config = dict(
    arch='unet',
    model='spectrogram enhancement model',
    dataset='struck, bounced, scraped and rolled objects made by modal synthesis',
    train_examples=78125,
    gain_aug_db=10,
    noise_aug=0.01,
    n_mels=64,
    hop_length=160,
    input='log_mel',
    win_length=512,
    task='enhancement',
    loss='l1',
    norm='groupnorm',
    activation='silu',
    weight_standardization=False,
    pixel_unshuffle=2,
    widths=[96, 192, 192, 192],
    blocks_per_level=1,
    block='bottleneck',
    attention=False,
    upsampling='pixel_shuffle',
    init='trunc_normal_002',
    residual_init='scaled_by_depth',
    optimizer='adamw',
    lr=0.0027,
    beta1=0.9,
    beta2=0.99,
    eps=1e-08,
    grad_clip=3.0,
    steps=26700,
    batch_size=256,
    epochs=87.5,
    lr_schedule='step',
    warmup_steps=5340,
    weight_decay=0.02,
)
Rows from block 4 of a small spectrogram enhancement model, named by matrix and row number. Rows with one number belong to one channel. Each number is 128 + 32 x the weight over its row's rms, rounded and kept within 0 to 255. All counts start at 0. Numbers have three digits each.
After each channel's rows are labels from the 100 clips, of 14848, where the channel reaches its highest value: "strongest on" is what is common among them. Only what is clearly more common there than usual is listed. The data: struck, bounced, scraped and rolled objects made by modal synthesis.
# convs1: 3x3 conv (model.mid.1.convs.1.weight, 96x96x3x3, each kernel summed), inputs 48-95
# convs2: expand pointwise conv (model.mid.1.convs.2.weight, 192x96x1x1, transposed), outputs 64-127

convs1.94:146130143153203161144162103126128133108103157138153134132141144139114159072150180081099105064110084144152120096113165141112097099181006061034060
convs2.94:154116166179166116123109035063124158126135154155122121146061131140194076109135143069154121075117147123054126112113154200092130102128105073113168167056103126160157094089146106161207170168146105
strongest on: small

convs1.18:133143162142179167124155106130141124123114172154154123130153161145106175052163171067105100070118073140148135109104155145106103098176041078034075
convs2.18:168086149175123157152084071123144098112174096140126117145084082092128141067156182115131103143100173103129083076129191169154098164096082144097193108101119171122151143070155091200193160106152162
strongest on: small; mains hum

convs1.26:122106129130184153143171102129139116099130206133172138098110122139126109139138105122126113124116136127113125170114112103099121142123100114095091
convs2.26:137175128100163096113164144101137169171095166128139141128161167171164103161094096134174182092144105165115166173110089167103163100153171092168081161143125099152161119147102171083091119162099089
strongest on: one hit

convs1.2:144132150150196159125168106136143129119105161135162119139137155143104163057159179056102101070128082140142148099106164131106099100173036064042058
convs2.2:173122174186154121139096050067141164130124151134109124192075121131176101079148161059168139093140154128081103116119146224110132114140113077128164148048127131169176120068132116165208161175149108
strongest on: small

convs1.3:142132164139182157114149105136142131129108173141170127135150159137093177059161171070097102067115076155151125107127146132112104083174037080038073
convs2.3:140079143174117150121098085158133085125196102123146095133104084083111125104141176124109110108101159092120110091154185132153123160073093146091180123102122158106122144089189091212183176113158161
strongest on: small; mains hum

convs1.11:141137152152173161132158116134145139123117162153159132141153161141109152062150163077109109074123085151153143101102162142102105096194041072048093
convs2.11:148091154159110159153085089125138092104165089129126118147086086087116150076157180136122089160099172104139078083143179148171099181113081157109185114121140171123149153080153102190174158116151172
strongest on: small; mains hum

convs1.21:146132150145207159131172103139143132115106161139154131122142159146098144066158166061099100073119089152139145107097166136103103091174034071038061
convs2.21:178121166186163118139084058069141168127126130136100124197086114131179113078145158060174136109130143135082101110118150212109127115126106084117166149055128133161178117070127113155209171178141119
strongest on: small

convs1.22:143128141155198149125162102142136126115105168135156127126143160146101154056159175066111091064117088146142150103107166135104105085172026069043063
convs2.22:141131174176172103113112046107125170131116158137086112202084138140161083096146133030159146074145136134080132126104142180100130105127128077133159151041142113159145109098124127145186139185128098
strongest on: small

convs1.83:119113128125196142129172109124152106097136210130163138096108121138139116122139107108129112112125142119115127192108110106093127151127104099101095
convs2.83:140175126110164096120156133097138172172098165131134141134160164166170100159098095127178185089145110164109166168105095171096160093150168088162085160135122100153162114143100165082101118164097085
strongest on: one hit

convs1.95:155135154152185159125149116123127132116101162152160144142158155129106173076151173093102126072114079153154113088111155134109113096184025070025075
convs2.95:141088155161117163145100086109126081109169087126126108147079091091108151080155174138116091147084167102139082093135188139165101178114077155107186119120133173126137149092167097193177173113150166
strongest on: mains hum

convs1.77:144132140155204154137163101135132126112103158136152133126138145132114154075149174076109107063111077145144139096122161135111097102178012058026063
convs2.77:153117163173164114114105036078114163132127157136114097164073128134188067115152136050160127072125136122058136107103153195090128093118118078104169159052099114142156096088127099153197149164138101
strongest on: small

convs1.43:137116134147176145168191101134108121126108139132164131143140141120102129087131169102090142078123097153165131057132172130111120101147019095028036
convs2.43:142089142170151108070097065131078157088117134087118069206077106133156084098146149000132112086149091127083132096137138134118127123111140112095173128045127107137116120106147087156187144167163132
strongest on: white noise

convs1.52:115120129118187145129165109117164122105138213122162125088122135153135102106141111095130111109125140126111131190097109110095122145144104100097093
convs2.52:136175127104164096113160137100140169175099164131137141126164165166167100161094094134173185086141108166109167168104095169096159093152170091164084159140119100153161114145103167082095117161098086
strongest on: one hit

convs1.20:123112132115187139122163108131151111109133211134163131100110120141136110124139106112131120122127141128105131185105112107094128148128118099104098
convs2.20:136176125105164096116161140105138171173097166131138141127165165168167100162095095132175184089148107166113167170107092168099159096150172091164082159139123099150161117146100168081095115161098088
strongest on: one hit

convs1.44:120103131123186147146174103131139107103125206137166132106105114130135111140138105118128119123120136126111125178121117103091126145120106112095091
convs2.44:137175125104162095116163142105136171168093166131139141128161167170167103161096096130176181092149106165115167171112090167102162099151173090165081158141126096153161119146099169081094115161099088
strongest on: one hit

convs1.62:117117126114188136115160109127161118108136215125162127097118125154135101107139114100130114111127146128109134184101114114091121148140108087102090
convs2.62:135174124107164097113159136105138172175099166132137140125166164166168098161095094130174185084145107166108168166105095168095158091148172089162084158137118098151160114145101164081097115160099086
strongest on: one hit